Rows from block 5, named by matrix and row number. Rows with one number belong to one channel. Each number is 128 + 32 x the weight over its row's rms, rounded and kept within 0 to 255. All counts start at 0. After the name is the row's rms in percent of the matrix's.
# convs0: first 3x3 conv (model.blocks.5.convs.0.weight, 288x288x3x3), inputs 36-47, a 3x3 kernel for each
# convs1: second 3x3 conv (model.blocks.5.convs.1.weight, 288x288x3x3, transposed), outputs 36-47, a 3x3 kernel for each
convs0.122 128 [123 201  62 154 167 100  58 123 167 150  70 178 100 143  85  94  96 123 137 127 108 104 122 120 120 126 113 111 133  75 115 144 127 133 154  75 121 137 120 185 144  26 107  86 166 123  77 117 135 142 189 158 103 124 103 114 163 158 138  69 136  49 255 105  14 142  90  84 129 161 103 110 167 143 149  96 159  76 174 144 111 152 127 124 101 102 132 128 167 117 182 110 114  40 130 182 143  54 187  97 118 162 126  92 101 158 103 150]
convs1.122 133 [177 190 145  53  93 129 128 159  90 109 146 129 162 168 132  43 109 152 149 133 146 146 138 107 131 182 169 126 129 105 145 127 162 162 193 147 139 101  97 207 154 108  78  98 120  92  84 139 193 117 162  58 205 118 203 108 188  74 145  93 156  69 127 131  97 117  79  67  94 145  60  79 141 140 139 135 127 118 120 119  88 171 108 108 133 165 123 143 127 165 154 168 162 119  34 118  98 132 118  82 190 163  41 205 162 165 166 155]
convs0.123 101 [114 138 211  92  97 114 127 116 176 129 139  92 137 179 174  83 197  94 128 119 131 154 148 103 184  91 138 106 104 107 118 112 154 106 139  67  79 142  16 123 186 134 107  82  88 133  78 153 110 100  46 151 103 164 116 210 105 165  86 142  84 162 106 138  67 170 118 175 124 160 116  47 104 126 133 129 117 153  71 168 117 137 133 128 118 139 134 121 182 192  61 145  96 144 133 144 128 105 156 195 160 132  65  75 110 147 172 155]
convs1.123 096 [151 176 142 127 146 101 143 168 124 133 104 130 106  82 141 115 139  84 133 160 135 119 178  46  76 147  75 153 120  95 126 102 133 175 171 124 139 127 115  66 115 141 145 138 149 151 229 109 150 255 161  92 188 179  68 133 147 128 111 151  88 112 123 104 140 141 129 118 144 166 127 140 128  88 118 107  97 107 118 149 169  83 157 150 121 103 191 151  93 121 149 117 142  65 118 131 150 106 177 162 122 121  91  79 139  73  67 112]
convs0.124 093 [103 161  83 157 152 163 125 173  59 105 148 135 168 164 168 122  93 134  88 127 123 137 157 102 119  72 173 132 160 133  82 188 176 120 130  93 140  99 144 131  88  40 122  96  87 137 100 163 121 175 128 151 157 180 134 118 123 143 103 158 131 124 131 119 154 124 105 111 135 145 110 150 117 127  99 139 176 128 107 181  97 122 166 147  81 129 129 143 142 143  93 194 129 100 149 136 123  74 176 110 155 171 136 122 186 155 114 139]
convs1.124 090 [ 86 115 105  46 129 173 110 150 158 104 117 121 135 138 107 148 121 160 103 132 156  85  92 153 186 144  89 153  85  71 113 107 181 128  85  95 109 155 162 175 209 155 120  91  92 140  95 152  87 125 114 101 198  84 129 180  92 133 141 181 141 136 160  24 109  70 110 126 160 164 120 144 126 153 112 124 131 106 125 111 116 157 123 186 124 136 145 126 124 108 156 194 152 145 116 153 205  49 105 149 118 181  86 172 160 118 126 136]
convs0.125 096 [144  76 133 165 100  77 130 196  73 112 120  79 138 142 111 113 200 157 158 170 106 172 240 130 186 145 125 146 169 141 151 143 154  55 102 151 180 161 110 156 168 189 149 172 130 141 112 138 141 103 106 132 158 148  71 167 106 154 113 172 182 148 166 133  99 154 144 184 181 187  90  81 131 123 130 125 134 115 136 141  91  93 144 129 126 168 151 102 172 164 128 134 207 111 119 167  83 132 143 110  48 178 151 174 162 113 190 192]
convs1.125 093 [101  56 133  53 112 105 161 152 106 128  76 121 174 122  88 143  83 133 117 138 129 130  56 112 166 137  65 107 143 153  73 127 154 132  82 153 166 158  98 104 159 113 128 133 126 117 170 166 113 175 100 103 138  77 133 101  86 105  93 136  88 140 128 123 165 116  95 109  97 117 130 130  85 181 104  82 133 146 121 119 125 155 139 165 143 164 117 121 134 122 125 144 132  98 100 123 138 165 142 105  70 211  83  92 116 161 146  85]
convs0.126 112 [112 190 114 160 144 173 104  94 255 116 146 126 117 113  94 149 137  32 159 101 139 120 107 160 121  99 176 108  81  93 197 103 115 160  79 115  95 141  97 106 150 165 104 135 121 118 103 161 104 106 181 106 152 156 165 109 163 116 151 122 122 133  86 153 109  81 117 128 113 134 139 148 149  91 168 128 138 133 119 169  70  95 146 156 107 140 160 110 147 117 129 110  96 117 117  66 115 186  38 129 124  30 147 106   7  77  89  58]
convs1.126 108 [ 70 177 168 101 122  93 166  35 136 116 126 155 153 144 154 113 128 137 102 183 112  85 136 171  97 122 115 116  85 125 108 106 116 130 150 142  97 121 137 109 118 115  99 168 166  98 255 149 120 172 117  95  73 139 130 119 157  93  92 139  87  87 131 157 119 138 121 106 123 117  89  81 184 105 163 101 115 138  96 127 124 155  84 150 129 191 116 115 189 111  26 192  91  81 108  69  73 172  72  11 221  94   4 146 164  15 173 101]
convs0.127 091 [ 46 118 163 121 149 127  95 208  47 133  82 167 127 128 123 118 134 162 109 130  88  91  54 101 116 185 156 102 151 163 138  94 126 110 134 109 203 125 140 107 128  81  83 102 106 143 126 167 121 111 124  79 160 104 159  70  97 178 119 140 101 101 173 165 108 109  68 141 136 123 121 116 119 136 125 131 195 157  92 145 180 132 120 139 131  93 154 113 156 119 126  83 147  91  33 212 111  17 194 129 121 132 195 191 126 198 110 136]
convs1.127 097 [103 108 173 184 159  98  85  97 118 110 195 143 125 130 160 154 170 121 113  84  85 133 121 139 167 136 151 112 160 117 136 152 130 112 131 145 128 106 163 106  57 115 112 135 155 205 110 201 103 173 168 154  76  53 140 104 162 112 133 164  72 167 124 113 109  97 162  82 173 109 184 140  86 137 180 137 116 128 150 149 165 139 100 187 138 110 107 126 140  77 185  86 192 118 158 179 146  43 194 114 191 112 126 162 112 166 203 129]
convs0.128 090 [ 89 112 101 109 145 168 120 128 191 138  81 160 102 170 141 178 164  95 117  91 175  94 163 147 179 144 100 136 137 120 142 176  82 111 108 166 107  84  62  94 180  94 142 116 143 143 143 116 140  18 168 153  50 109 144  66 126 167 156 160 154 118  90  59 164 106 110 168 160 140 111 111 158 140 145 119 179 158 122 139 147 150 118 131 142 142 158 131  89 143  43 151 147 121 142 164  93 153 175  62 106 145 158  80 177  78 162 158]
convs1.128 093 [127 136 123 190 159 166  92 124 127 153 105 127 114 143 143 119 161  78 142 121  85 135 158 187 155 139 232 182 149 181  87 106 147 112  95 117 123  78 181 138 175 131 181 132  86 148 124 142 107 168 116 164  56 146 105 146 140 134 131 128 186 212 122 125 153 154  64 161 142 137  80  87  92 177 144 121 112 129 163  78 165 129 152 140  74 138  95 148 120  39 115 121 145 158 150 125 168  46 131 188  80 192  85 150 119 130  97 127]
convs0.129 091 [147 117 119 168 126 159 132  65 121 118 157 115 124 150 132  90  91 105 107 147  89  95 135  89 149  58 102 120 117  80 121 120 124  97 124 112 152 165 108  78 138 126 142 105 103 151 144 146 133 100 148 144  58 102 111 112 125 120 145 150  84 178 145 209 149 106 151 111 169 121  96 151  90 157 125 177 137  75 125 135 143  96 143 121 111 136 161 133 140  87 144 111 128 124 126 114 105 108 124 129 150 115 155 133 101 180  86 151]
convs1.129 082 [105 138 114 161 155 146 111 165 124 142 144  91 132  95 152 109 121 134 147 171 130 150 160 110 113 162  96 136 138 151 112 101 206 169 126 153 128 158  88 115 125 122 155 105 121 172 189  70 119  98 144 147 147  57 161  96 123 114 146 137 106 171 107 120 130 135 111 187 108 188 108  60 119 131 171 184 135  66 144 150 121 125 164  94  96 135  72 123  72 173 163 116 107  94 147 138 107 135  53 105 182  82 156 156  75 145 144 112]
convs0.130 100 [ 99 156  93 108 157 193 207 253 121 153 112 125 133 140 136 153 130 134 138  92 188 142 117 112 197  70 126 203 145 132  89 140 101  32 115  75 154  77 197 109 152  88 166 103 168  76  98 117 150 112 109 152 132 169 161 139 238 140 170 128 102 204 156 163 212 204 186  88  68 106 138 125 115 118 130 140 152 173  72 161 122 156 124 151  99 149 101 113 104 129 123 113  77 136  41  91 155  49 177 114  93 204 186 109 156 126  72  83]
convs1.130 100 [133  94  80 145  95 189 153 144 139 114 147  93 114  63 152 126 111 111 130 175 166 125 150 169 128 172 154 138 144 108 137  71  65 128  93 141 130 185 110 133  50  88 142 207 110 119 115 166 165 113 112  81 136  34 106 101 117 136  71  48  92 178 134 143  88 136 139 126  25 106 132 219 134  87 166 101  91 115  94  69 125 120 123 139 154 102 140 100 153  69 100 201  87  83 150 121 125 143 102 157 106  68 134 134 139 138 140 143]
convs0.131 106 [ 93  85 212 145 113 119 174 111 191  97 172 139  94 137 174 134 100 129 141 237 207 103 204 152  54 158 171 152 134  93  75 135 102 147 122 118 135 162  82 136 132 157 136 173 146 152 136 135 176  98  58 133  99 168 215 168 180 125 163 126 164 134  81 122 103  97 155  31 106 114 159 158 118  95 117  68 134 130 110 142 118  79 115 166 109 103  96  80 102 142 114 102 155 117 138 149 131 193 117 184 183 132 120 129 162 105 141 171]
convs1.131 108 [ 84 110 133 124 116 112 175 106  83 125 106  98 185 126 135 100 127 101 103 111 118 132 101  76 116  92 119 158 187 114 121 140 182 148 152 175 178 152  99 167 145 138  71 150  94 132 174 149 189 209  93 115 101 143 171 187  86 100  31 105 135 133  75  50 113 144 117  88  96 100  74  77  78 131 137 121 106 109 151 160  82 121 228 163 164 110 119  92 137 144 157  97 127  90  91 145  95 115 173  90 119 172  91 106 107 143  47  99]
convs0.132 108 [193  66  92  80  50 121 104  51 119 125 114 102 165 127 175  93  92  99 129 168  68 152 113 112 136 135 138 135 138 159  79 158 176 100  99 115 135  93 129 163  98  70 132 111 180  95 131  87 137 133 128 147  93  88 136  92 130 154 141 164 136 129  90 122 109  96 220 163  80  61 123 140 164 151 139 154 205 146 131  89 141 152 132 122 130 148  84 157 114 138 121 129 134 171 195 209 126 112 139 172 123 148 133  94 130 117 147 100]
convs1.132 113 [ 76  95  98  99 170 159 110 139  81 102 110 122  91  63  92 184 133 144 102 176 152 142 153  96 129  78  66 134 109 129 131 141 180 116 125 131 150 130 136 159  87 169 117 108 113 165 123 133 140  81 106 117 159 113 167 149 138 153 121  92 153 129  94 118 104 169  98 119  96 180 139 100 131  99 110 111  54 106 150 124 126 194 186 202 179 151  89 117 105  61 101 128 115  10  41  90  75  78 127 167 124 120 105 143  90 120 100  76]
convs0.133 102 [104 133 221 126 161 208 148 138 200 118 196 104 132 127 148 111 154 107 181  90 136 120 179 131 150 166 109 161  63 115 126 103 135  73  91 123  83 132 122 139 114 183 151  93  56 171 168 151 134 171 108 157 130 152 124 183 117 121 164 155 192  86 105 145 114 117 121 161 136  90 100  70 134  54 157  75 102 106 121  93  95 121 100 134 121 125 152 138 153 151 112  55 128 129  85 113 148  71  72 132  56 148 121 107  93 135 143  42]
convs1.133 095 [ 95 105 185  99 167 144  60 164 108 113  94 124 173 125 103 120 102 131 135 129 168  98 131 171 138 163 114 159 138 157 129 122 185  94 157 114 139 123 112 106 126 103 124 141 146 214 144 173 131 120 146 153 195 172 176 142  93 115 114 162 160 157 136 123 150 167 118 171 181 121 106 126 111 148  86 146 109 115 105 116 141 179 124 150  99  94 134 115 154 170  73 138  77  18 177 133   0 104 156 190  79 112 115 150 160  97 141 147]
convs0.134 096 [ 99 138 150 163 138 107 175 161 115 141 123 209 100 173 119 101 116 114 105 115 118  61 189 154  59 147 133 193 146 143 108 173 154  83 153 144 202 149 152 136 160 116 141  51 158 194  89 127 170 177 126 142 172  82 187 110 157  88 134 163  69 132 118 118 102 142 111 112 139  85 178 101 142 124 102 141 192 165  92 123  80 125  69 101 142 146 127 122  34 123  67 145 166 179 116 141 143 113 170  98 131 138 147 166  98 103 162 139]
convs1.134 092 [151 120 121 104  81  76 122 152 172 115  95 152 118 174 130 147 134  90  65 100 139 108 146 156 174 155  85 149 114 142 120 129  89  78 184 111 147 140  73 142 121 142  82 108 112 180 143 106 167  78 150 150 193  97 104 124 149 108 134 114 102 113  43 171  60 118 111 152 169 103 111 174 141 130 135 130 117 149 117 133 134 149 130 140 140  81 144  97 174 110  99 130 125  82 121  94 135 105 198 120 147 133 167 122 132 151 138 129]
convs0.135 102 [ 68 188 162 208 198 161 138 200 176 166 113 111 111  92 113 112 142  78 201 156  38 182 134  93 189 117 139  27 182 104 113 190 135 116 134 137 173 101 148  98 172  86 129  80 164 157  79 162 124 102 109 139  97 102  81 135 140 143  96 158 107  91 149 145  69 105 115  35 132 130  90 122 116  94 168 149 164 154  96 144 150 125  98  70  79 183 164 149  73 154 105 155 128 137 156 149 105  98 198 126  96 162 169  99 114  91 158 102]
convs1.135 100 [137 182  97 118  62 100 119  53  73 145  61  87 119 153 167 162 177 114 103 138 154 149 113 193 113 126 124 102 180  97 177 131  63 209 101 130  97 172 102 150 133 153  95 179 115 120 112  51 143 156 100  71 129 169 110 119 165 119 116 158 122  87  82 208 139 191 100 118 108 163 155  75 131 101 122 105 142  95 101 191 120 135 162  91 158 114 115 157 142 127 149 123 124 131  55 103 172  74 101  64  52 124 111 122 150  78 114 156]
convs0.136 089 [116 165 133 183  89 141  85  94 220 116 136 142 170  82 116 118 141 124 151 117  72 125 176  80  72 148 147  80 107  92 160 120 148 164 108 109 113 106 109 149 117  94 151 178 146 168 112 145  98  90 157 112  82 135 131 185 137 156 171  73 144 192 141 100  84 169  55 121 127 107 113 122 139 152  87 141 137  99 124 190 160 162 131 135 125 148 152 178 110 183 125  70 149 175 114 157 149 185 182 184  92 167 121 100 187 170 129 114]
convs1.136 087 [ 94 150 111  86 132 101 134  76 110 139  62 183 106 179 132 111 111 123 117 155 149 132 112 138 125 122 121  98 157  62 123 143 109 110 107 155  71  83  99 172 150 176 120 144 161 136 209  98 153 130 120  78  77  80  98 124  81 154 144 116 107  85 151  71 165 167  75 123 108 146 137 141 151 169 142 135 116 152 134 155 132  84 164 121 104 117 123 188 115  78  77  98  83 105 131 128  93 230 102 156 122 161 171 183 130  37 164 142]
convs0.137 095 [113  98 100 197 178 112 157 148 127 128 113  75 184  99 129 129  43 108 132  94  66 137 106 174 127 110 149 142 107 160  98 110 159 114 117 187 123 158 104 122 109 181  90  96 107  94  96 141 128  99 121  97 142  89 183 198 169 169  95 141 153  58 165 114 130  34 174 140 185  72 117 163 175 164 102 135  86 104 136 101 109 133 112 126 114 105 120 135 143  92 112 148 163 153 162  91 129  96 135 138 171 130 124 130 126 183  55 117]
convs1.137 096 [126 131  27 103 110 117 124 156  95 134 104 101 101 115  79 195 179 126 123 120 125 114 159 119  78  97 155 119 140  92 183 145 154 144 132 108 122 186 157 126 143 183 123 120  74 141 152 139 129 136 122 123 147 150  77  92 109  94 156  97 106 103 126 112 106 106 107 123  96 172 134 106 160 143  99 192 180 122 161 166 151 166 158 107 140 138  94 126 124 156 111 237 137 101 134  99 135 110 105 109 123 154 121 104 109 111  26  69]
convs0.138 101 [ 75  73 120 106 101 122 143  55 120 130 100 158 161  82 102 171 161  87 106 115 136 119 134 142  65 189  84 172 133 112  96 157 128 179  55 147 104 213  80 174  94 141 132 117 168 158 123  87 107 188 126  32 186 156  95 140 125 142 154 125 154 104 152  83 113 107 164  84 129 179 194 112 147 157 175  98 141  79  69 107 125 145 137  80 153 145 166 192 107 137  95 109 112 172 140 118 131 161 137 138 106  67 155  88 131  80 130 159]
convs1.138 095 [156 112 144 156  93 113 184 162  62 120 101 108 170 153  95 133 129 121 145  78 105 119  85 102 102 101 168 122 206 179 107 190 159 119 100 135 107 143 124 151 122  97 146  95 128 140  95  82 117  98 101 118 150  92 155  44 186 117 101 137 114 108 129 118  60 168 150  95  53 111 155 185 114 138 166 174 100 130 129  78 100 133 122 102 110 110 132 178 126 115  89 114 170 148 138 165 148 174 177  97 126 154 125  54  70  99  91  39]
convs0.139 081 [107 125 127 130 139 186 254 104  89  96 122 167  86 135 178 117 138 120 123 113 105 130  86 137  44 133 139 143 195  81 113 155  63 101 139 187 176 140 111  80 193 197 195 170 200 153 108 154 108 133 164 109  85 139  88 114 138 126 182 126 162 100  65 132 158 139 118 100 180 158  71 155 149 156 166 108 153 136 108 123 101 177 148 121 166 143 136  75 101 171 113 125  90 114 154 168 155 166  68 110 111 117 157  98 120  93  92 116]
convs1.139 087 [141 151 102 149 124 156 167 187 163 144 103 100  64 192 180  86 105 109 164 200 141 161 117 159 112 168 159  60  79 108 109  79 124 129  95  61 125  91 133 141 148 195 138  67  84  95  85 116 163  93 140  89  47  92 172 157 131 147 137 139 118 148  60 152 200 115 126 134 161 157 113  85 153  90 141 131 177 105 115  94 110 103 182 155 114 167 141 164 119 108 206  97  82 148 132  77 191 110 105 155 178 139 153 136 174 101 160 232]
convs0.140 099 [112  54 127 119 155 111 156 145 137 175 153  76  51 120  97 113  73 146 132 120 113 140 149 149 157 149 168 115 113 146 141 128 103 175  70 148 108 184  71 139 121 160 201 147 154 176  79 143 139  99  64 119  85 134 112  61  90 106 122 139  48 126  84 104 139 119 102 114 142 144 144 103 135 121 140  86 128 112 142 125  95 145 106 134 199 111 107  98 191  95 114 151 144  46 153 136  70 135 156  92  70 120 182 171  87 135  78 124]
convs1.140 103 [157  74 115  99 163 130  92 178 132  76 183 150 119 130 115 139 126  96  97 114  95  80 133 149 120 157 124 100 153  45 122  95  78 125 166 102 102 132  99 148 131 116 171  95 116 127 130 110 147 176  97 120 113 140 166 140 114 134 124 133 118 144 113 177  86 155  76 100 163  92  75  76 152 159 107 157 172 126 128 154 136 153 120  68 155 149  28  89  77 187 181 110 146 109 101 115 128  74 193 130 160 116 113 149  72 120 150 108]
convs0.141 085 [ 98 141 107 119 148 164 140 146 112 163 133  94 128  84 121 172 185 120 122 148 104  76 136 165 135 127 149  92  60 137  76  43 133 128 154 156  87  68 104 125 133 143 138 140  52 152 137 107 146 107 167 113 147  98 173 127 108 141 130  54  51 153 146 166 138 157 174 132 131 153 165 178 176  99 138 156 139 128 119 103  87 133 142 110 168 189 112 138 114 183 114 153 131 169 139 148 114 114 125 114 165 109 110 127 130 119 139 119]
convs1.141 083 [ 64  85  99 117  87 176 171 135 129 167 108 108 145 139 108 123 153 122 128 135 141  35 182 192 137 115 145 115  94  81 117 237 118 134 164 181 138 144 106  94 134 126 124 158 181 124  82 147 101 155 127  90 127  44  64 103 184 177  76  88 132  53  91  92 111 108 152 113  96 130 115 139  97 142 135 148 133 118 142 111 110  63  93 159 119  32 135 178 135 108 123 160 110 131 105 134  93 149 116 158 117 156  97 182 131 174 106 167]
convs0.142 096 [117 192 115 255 244 120 115 107 119  79  98  91  98 101 135 147 160 156 135  79  96 111  95 102 123 165 119 131 133 166 158 141 113 145 120 149  82 169 185 141 105  79 129 108  91 127  73 143 125 126 107 146  53  55 153 142 161 108  88 148 121  97  92 137 132  92 118 126 132 152 133  85 177 183  88 109 132 116 175  95 142 145 149 144 115 184 118  87 118  93 112 107 162  49 114 145 160 124 109 155 140 144 167 156 143 116 101 135]
convs1.142 100 [123  92  92  26 168 177 157 103 117  79 104 119  90 111 107 175 149 152 152 134 119  92  74  88 181 151 103  82 117 154  77 161 135  88 101 100  97 122  90 143 146  74 143  99 157 154 124 102  81 115 146 139 133  89 156 101  91 122 157 150 110  88 100 171 108 155 130 140  98 186 169 190 104 153 121 163 157 137 145  73 156 117 107 168 141 114 102 131 145 131 181 117 125 161 176 132 141 170 146 105 115  74 145 124  68 146 128 171]
convs0.143 122 [172  49  88 170 139 162 146  72 121 147  95 171 132 168 126 103 110 142  75  86 179  87 177 153  54 152 132  93 112 151 112 114 106 128 141 188 117 105  94 190 167 127  75 128 128 150  99  81  94 164 162 119 130 104  79 136 111 122  75 131  89 105  92 101 122 118 122 172 107 152 146 141 103 159 123 145 188 202 130 147 185 112  96 164 111 150 110 155 102 109 115 151 139  57 114 120 142 117 104  93 133 181  82  95 139  71 110 136]
convs1.143 116 [129 128 120 116 102  55 135 158 149  98 123 129 118  92 180 114 218 133 134 107 127 153 129 141 113 135 125 104 139 162 122 185 161 122 146 186 155 132 131  89 143 121 138 154 121 134 166 166  90 164 146 141 116 117 163 182 126 156 163 125 170 136 164 127 119 147 103  79  88 142 123 135  87  94 121 110 105 117 147 157 104 116 165 166 119 135 153 122 107  90 118 103 165  81  83 158 129  68 169 153 129 149 144 181 173  99 105 188]
convs0.144 108 [127 124 186 153 169  87  95 191  71 173 161 123 234 162 191 106  61 141 155 131  89 154 102 162 143 161 113  94 161 109 137 171 114 132 102  84 176 163 115  47  89 165  96  10  63 117 117 134  90 128 126 152 100 113 195 160 172  95 118 147 210 132 173 173  84 167  87 134 139 151 109 133 132 102 134 144 105 110 115 161 138 141 149 182 104  77 155 135 163 112 144 125 139 111 163 139  68  80  93 177 149 163 186 130 147 138 135  67]
convs1.144 107 [149  80 109 131 177 136 112 202  92 143 153 141  95 141  72 138 100 107 138 146  66 111  97 117 113 101  98 132 106 148 116 115 187  73  93 106 170 219 211 100 132 125 146  74 191 157 146 136 137 116 181 151  82 167  95 127  81 121 148 121 131 122 159  89 118  91 157  98 233 104 191 140 145  87  94 175 134 123 130 132 124 125 138 142 118 154 142 102 118 119 118 146 179 146  92  81 152 122 140 154 131 138 127 143  76 116 105 107]
convs0.145 084 [142 152 200 138 156 144 131 121 141 158 136 144  58 117 141 169  92  84 113 166  99  80 150 119 157 175 104 100 151 105 140 121 114 152  67 162 106  81  63  84 130  33 175 130 210 152 155 121  68 135 114  98  88 133  78 136  78 165 175 172 164  80 154 100  87 124 176  70  81 122 116 179 161 170 137 105 165 100  99 111 116  98 126  81 111 104 110 139 113 118  92 105 177  85 125 118 119 110 153 116 153  83 171  92 125 125 113 113]
convs1.145 083 [135 188 183 223 135 143 158 161 117 198 190 132 111 162 152  59  83  98 186  87 101 130 138 182 160 124 159  98 187 124  77  84 175 121 150 175  96 151 113 181  83 107 164 189 108  96 116 157 175 126 205 176  80 126  86 171 110 152 139  97 150 155 184 124 202 140 222 176  77  46  96 179 150 132  66 149 138 107 117 131 151 144 176  93 146 130 132 112 161 139 147  84 154 167 160 174  36 157 172 183 125 187 105 114  99 138 119  98]
convs0.146 119 [124 106  76 124 114 114 159 114  51  85 176 130 110 106 115 169 173 132  85  87 103 128  97 149 114 148 114  81 181  65 114 110 109 143 128 120 124 252 155 148 117 169 140 141 145 154 196 113 103 109  93 125 106 163 107  69 105 153 238 109 135 127 143  38 133 135 155 141 134 129  99 163  91 198 107 156 153 140  73  78 127 153 190 108 153 210 136  97 150  88 107 140 146 133 118 101 174 165 132 151  74  74 187  69 115 124 132 103]
convs1.146 109 [151 153 126 109  94 155 203 160 151 128  81 170 151 133 121 125 116 142 136 154 101 125 114 171 141 109 143 125  99  94 169 178 129 114 119 119 150 127 142 134 188 154 151  77 154 131 128  54 161 124 103 134  94 141 121 194 101 162 179  97 189  81  96 159 161 131 125  44  46 104 184 185 106 187 112 118 165 126 139  93 126 165 144 142 149 130 164 151 137  86 164 157 162 139 156 179 139 222 119 136  32 145 129  80 197 136 129 118]
convs0.147 095 [149 110  87 108 116 130 101  86 215 143  99 153  77  81 113 121 144 139 147 170 112 117 137 151 141 123  91 166  89 123 105 125 126 176 160  96 130 123  88 104 100 222  92  59  94 114  96 136 139 170 136 157 184 103 139 145 207 112 147 121 171 144 160 117 132 107 122 152 107  70  87 146 129 146 103 152 177 124 133 163  96 106 112 117  81 178  95 115 134 127 118 115 183 143 132 134  30 155 119 136 178 209 114 111 138  88 101 130]
convs1.147 098 [170 171 138 107 159 195 104 129 166 167 186 148 123 155 156 118 119 148 155 140 116 123  91 184 105 108 101 161 154  42 103 114  97 125 111  73  96 125  99 102 122  94 146 157 132 161 154  83 145  72 125 140 130 180  94  66  90 163 158 131 127 108 153 184 166 109 112 121 162 147 145 151 141 133 176 107  74 134 141 151 127 116  52 139 138 126 154 145 168 188 140 148 211 211 185 148 143 162 126 142 115 148 115  83 184  77 109 183]
convs0.148 084 [121 163 104 127 115 151 172  97 110  82  82  98 128 130 100 189 106  89 125 155  71 178 119 112 174 175 116  81 134  59 131 136 145 159 121 150 175 142 182  83 114 125 120  44 137 103 137 135 125 125 185 142 101 126 105  90  99  65 129 131 151 200 140 139 148 121 141  99 107 178 141 119 109 128 123 131 134 129 115 151  50 167 154 166 137 103 123  90 135 115 201  90 111 163 114 154 106 160 129 153 189 116 132  98 147 139 167 166]
convs1.148 083 [142  90  94 136 149  81 195  64 100 186 213 124  99 115 122 111 124 113 146 151 107 142 124 123 132 153 140 129 138  93 135  81  80 154 132 144 104 176 103  75  73 144  92 124 110 154 178 116 108 150 188 194  92 131 162 111  89  89 168 199 112 144 129 148 101  93 180 131  85 152 154 131 143 134 141 134 113 181 120 105 123  82  77 140 131 144 136 103 109  98 153 104  83  78 114 129 142 201  95 165  99 134 171 124 138 213  80 118]
convs0.149 098 [162 117 122 146 131 138  94 138 159 132 138 156 152  65 123 149 179 125 142 118 168  63 116 116 149 124 132  88 129 129 122 162 125 115  92 108 140 142 119 141 177  93 122  91 132 161  88 102 188  77  89  88 122 158 150 118  70 132 163 134  61 117 136 191  92 126 185 146 174 172 121 131 116  92 124 154 137 197 103 131 141 120 133  89 189 143  81 103  95 203 172  65 136 117 168 140  97 116 163 141  89 114 137 145  91 176  79  87]
convs1.149 098 [ 57 102  91 166 123 182 193 113 146 169 106 135 151 160  89 102 110 133 147 121 115 143  79 168  90 163 103 127 105 122 135 146 139 120  94 172 145  79 150 102  63  99 121 164 138 132  85 162 172  71 129 139 129 112 114 133 115 123 139 110 152 132 180 122 172 124  63 127 104 177  87 114 109  95 127  97 108 135 137 115  87  59 129 116 129 126  96 197  83  75 109 143 173 160 196  78  93 164  86 115 124 209  65 137 124 135 123 136]
convs0.150 124 [128 135 120 112 136 144  64 230 157  53 157 127 133 123 149 121 121 136 110 151 102 135 129 139 124 115 154 154  80 114 126 138 126 102 125 131 143 121 143 129 158 158 170 113 134  92 119 130  69 108 130  79  81 133 190  79  85 161 102 130 127 117 104  73 192  79 124 128 130 188  73 168 113 179 105 106 192 143 161 123 151 130 144 156 106 154 130 129 112 115 144  60 119 124 111 138  75 167 113  92 147 128 146 137 115 102  97 145]
convs1.150 112 [134 180 179 155 109 114 104 166 167 113 143  55 108 105 118 166 100 135  83  95 147 149 133  99 177  97 141 116 102 140 109 116 196 126 129  87 126  98 155 102 133 122 123 171 113 158  81 254 122 122 206 112  62 232 171 114 163 103 131 170 173 164 129 157 116  42 132 103 110 164 145 128 130 119  88 130  78 149  83 110 172 130 121 163 139 106 102 135  90 126 147 115 129 113 103 141 142 125 122 123  95 172 130 188 109 125 123 133]
convs0.151 109 [136  70  27 134 109 104  49 112 182 153 138 201  92  52   0 114 132 144 123  84 126 102 129 144 135 122 166 140 147 108  88 101 130 114  90  96 137 149 184 112  86  20 115 121 125 152 164 159 177  89 132 110 105 121 126 157 172 158 126 112 127 133 121 104  94 174 201 106 149 137 138  81 142 135  96 147 165 159 108 104 107 206 164 197 126 138 151 185  88 124 104 144 100 156 175 182  96 119 153 120 149 130 109 114 134 100 160 106]
convs1.151 102 [141 158 112 174 162 124 172 163  84 145 145 145 145 146 163 159 155 101 118 104 102 123 155  89 122 163 134 147 129 155 121 156 205 124 153 137 143 125  97  66 108 118 132 130  88 153 150 129  80 173 143  67 162 133 124 136 158 150 101 176 148 108 117 155 125 147 154 163 129  87 155 119 153 158 123  97  87 111 115 138  86 161 141 157 137  99 144  71  63  65 123 131 128  98  78  85 107 149 128 164 116 119 142 142 165 114 133 154]
convs0.152 099 [183  86 158  96 148 118 133 144 199  72 127 135 128 139 182 122 114 102 125  79  82 144 133  91 195  58 165 115 148  93 139  97  80 123 112 102  62 168 153  92 151 131  96  90 131 181  60 157 127 189 119 118 218 248 163 168  95 126 110 178 109 131 129 135 134 166 118 168 133 135 171 127 150 120 118  93 117 155 200  86 190  86 137 152 145 136 142 108 188 115  73  99 143 121  91  83 139  93  64 128 101  73  93 136 122 128 128  78]
convs1.152 097 [157 120  72 154 107 125 138 126  52 119 129 156 107 116 120 133 140 145 109  88 177 114 117  83 153 165  64 122 137  69 134 158  97 154 121 119 118 128 169 176 157 128  46 184 165 135  92  67 104 217 112 123 255 117  77 104  99 152 178 100 135 197 181 123  99 154  95  27 111 185 154 186 123 115  58  98 138 119 104 137 178 116  66 126 138 118 116 146 176 163 108 136  69  91  88 153  77 135 126  86 131 120 115 129 106 164 101 106]
convs0.153 088 [ 96 120 174 163 115  97  89 100 155 130  98 147 161 119  51  46 132 156 141  88 144  86 167 138 135  81 166 122 139 149  98 153 129 100 148 124 105 116 128 115  97  84 113 154 144 150 106 140 188 152 130 127 174 172 156  99 104 130 126 144 178 134 193 140 115 161 138  57 109 122 190  67 129 124 129 114 117 130  59   0 114 144 132 165 156 195 142 130 182 113 177 108 165 112 192 120  83 124 140 129 140 107 101 134 184 152 135 128]
convs1.153 085 [116 171  94 170 119 104 184  86 109 134 126 123 121  93 135 110 141 133 136 159 168 118 101 112 161 172 110 102 129 124 120 139 118  88 153  86 141 144  85 194 139 118 120 146 129  40 128 128 106 146 130 143 132 160  91 134 126 113 133 157 160 149 143 116  89 149 140 133 145 103 143 121 157 146 146 114 117 161 119 167 147 123 101 115 110 134 122 136 207 134 104 175  97 125 107  84 118 192  97  95 128 156 107 115 162  90 157 150]